From a checkpoint of a small audio frame classifier.
Data: trained on tunes sung on syllables by a formant synthesiser, 39062 training examples, 53.7 epochs.
Rows from block 5 of a small audio frame classifier, named by matrix and row number. Rows with one number belong to one channel. Each number is 128 + 24 x the weight over its row's rms, rounded and kept within 0 to 255. All counts start at 0. Numbers have three digits each.
After each channel's rows are labels from the 100 clips, of 14848, where the channel reaches its highest value: "lies over" is the class under the peak. Only what is clearly more common there than usual is listed. The data: tunes sung on syllables by a formant synthesiser. In brackets: how many of the 100, against the usual share in percent.
# convs1: first pointwise conv (model.blocks.5.convs.1.weight, 432x432x1), inputs 360-431
# convs3: second pointwise conv (model.blocks.5.convs.3.weight, 432x432x1, transposed), outputs 360-431

convs1.281:141170151143112090151179118085143120141138106107137120122111154109146096166148118085159136114124111114126169114106108102131109174108154134112116093132146107170136139132091121106099105080142073105053176106124108118141
convs3.281:114134121162142108103167129136130117148106096182070117167114179165139150098108151135106142130124128119141145100091144133108166098127128124122144122104135126116109128110105131133108155128128136126132136150093135172140
lies over: /æ/ (41 vs 11.5)

convs1.159:118083056122131143186133152132139116108128152115097102144143114104108155130149148104139119076175110111132151156127139104173094169152112147157146132134102110120107073106144126139088090127114136141131137131102145138123
convs3.159:083145095139158149103145111118154143128097138156110123104181157093133153134121098143116141111138125117109135117130137117126099121134161105069098138116155146106139117124121090102130124134116130147137153113111082140131
lies over: /æ/ (49 vs 11.5); /e/ (28 vs 11.2)

convs1.88:094075142130120129141103123169148160107106104120125121134140147106147125128130107126120127155124138137150134097153152121126072126142166130135136141119161097139145122109155139119116179103124131128074131157134092162082
convs3.88:140105117091128128143124139103146147114123126121126106150107106145114128094111119140134150152125107134144157162133110105128164122152137114093154119125141181104132125135117087112139134131176084141140122117115158115124
lies over: silence (76 vs 20.3)

convs1.397:115145113133128147112115150126126110179177106109137120156124154149133133144127107161151128170149102183124107179119147103125171136112130129124130095119121122116146144101115124147112085112113126165141137133099103136127
convs3.397:128169141158130098130145144128151131127125103147141148123147116134113159131147141092102118125139121087135104137138119132095126092104096147134131169127207154126151149171090127142170112140133126113174140113117222130188
lies over: /æ/ (83 vs 11.5)

convs1.339:111109161130123114114107125124146130136157102152142115139128143132116096112141147118135117146106101135127128143183045111126137114149107144082133127124126082116141146117170129116120117101089142139097068127130154162140
convs3.339:156162189143163126151114101116112131109120122085161121135128151113125121143131151135167088157093113122107149176127144116127094118125124182140109154129101155137091071119138169137123130174155144147139174146089115086150
lies over: /n/ (78 vs 1.2)

convs1.381:137107105172128114139134147129128126117120135088142110131118126124175123139124126141142115186151160121171126137115118133135124117128106143139149120133100133135119117142119126159124137154108110097120130136177117098134
convs3.381:138164129119112128165118109158141112110132153119152151144145090168138101169170152151105121134108163009078147107140146153160101110144121141127117120111099122087118120156150124140111121144099151113137118119116133116130
lies over: /æ/ (40 vs 11.5); /u/ (31 vs 12)

convs1.408:160115223117092103128127092138153121107095142116142138133129134111142105106121141125149070137143107112153082123124093115147138088144141154077108110087062116095162159133127152126164130164109170099156145113115116132119
convs3.408:142122135053124115164113134174140129106076148174125080104110091133152137126096162125150169128128145132140148129129152115125128109111118096124120113170095135152158111132094125124080126167168134163087129151086114150135
lies over: silence (57 vs 20.3)

convs1.113:129115158148132124080125142126127099131208134134138120131114143109118125135174118151193141091133122137117114171103153112114162112086161124078135121124118096108187138139154125125165149167121141126099161125077120143143
convs3.113:165133141104128098079118102142114112173125057140160112147124120130166161176123147144085099124074128090143141115121162163122073139133081139131136154153096097166136109110160129133160117147186141130160137101144155129134
lies over: /æ/ (39 vs 11.5); /b/ (33 vs 1.2)

convs1.6:155159138141118089138134134091110150184135146132148128178173129085221119159114122138145115179177122135150127115184136148120144097079153105101102143110132146111150113161170102127169144134152138138121137123142216117182
convs3.6:156127094091127119073141121173131136172155150095122146135146129130222121100140138159151097235153131108154159131066149115221133082113147110123117157119111171136105105134152163148141096128143141109123098126107117142159
lies over: silence (60 vs 20.3)

convs1.355:138131163130149096148162127112117134139150090125147151126131165135136117102135103127112101117130144127144180151124112110162119155134163130168140118150119129105127110145138132116141143094155115149163102141124093146135
convs3.355:156107110077119105070118129145106089128128160110117128126164149115097101155159139109130158143157115112142112125115127120090130128111134113156137128137089107111112112121128082110088107088162106157125094121135093104094
lies over: /n/ (83 vs 1.2)

convs1.42:124115111149150152114093132142137156135115132105082121152135114118112112137174122093114121115149115153147115134159114113074119101137154092089104133138111127153123139132162094138134153143082128155111132118112089133140
convs3.42:119104117135097135134127069125152167129119128121162108197115150144104094144152124130146173125124134110121133113149114103116139096093152132148093110138110126142065112098118146108124115148134112144104096127138085116100
lies over: silence (65 vs 20.3); /o/ (31 vs 11.3)

convs1.81:150125136134128104133139155125091125108125137133094129116139143116136169115140184142109103171167100133131106094129124148125135129132107143133133118107110145148143129123154169142135151141144115137155082150121136107134
convs3.81:090091127113137146091073091138102142106107126132139153168159105127135145134091168077088145097137143127132139160131122092110136115125110175106114098141076153118124118106130159108122148147144164113109170118124105102126
lies over: /æ/ (54 vs 11.5)

convs1.276:132126122128203077106092125131133121125097161150112135156156152111115134105144142171102133143104133115121111142139143128095084123124125152143100150106102122113111174099133130131086144149137130108113142135104125110166
convs3.276:124120126104135160175138140098114157125159106105122152083137080119108126147113114136151117106118169142149122153138173068138108140161145149113154179123128119121133130131149108149121101186146150097090171186127109158118
lies over: silence (95 vs 20.3)

convs1.19:149098118149118112097135126113085171113123137115117133117059100121112123133118116172149126116105125111143116133148140127146116102104115170190132131128143129116135118113091136105143121130204122097167156140145155161085
convs3.19:124133127177121145142149159141149180103118153119089111115180111153126114117126113112092121115151157176139143099157137130102105084105133118119124129138127102158141083111144121123122112145111104144163112149131094139132
lies over: /n/ (48 vs 1.2)

convs1.369:132119125126140128141144107145177121122108136153119113165110132100100151171093138115138145121133133135120165101108146131147113159138078154135112118079156146133100115132124162141135116149104066102116129140114109145169
convs3.369:099136153103116129144133155112114156106116100167131123116141157131110122112121115115138135089160134117123122097096097109111131107139108127126087094139131099137173069174112121124110113134111089139159123138128142120122
lies over: silence (70 vs 20.3)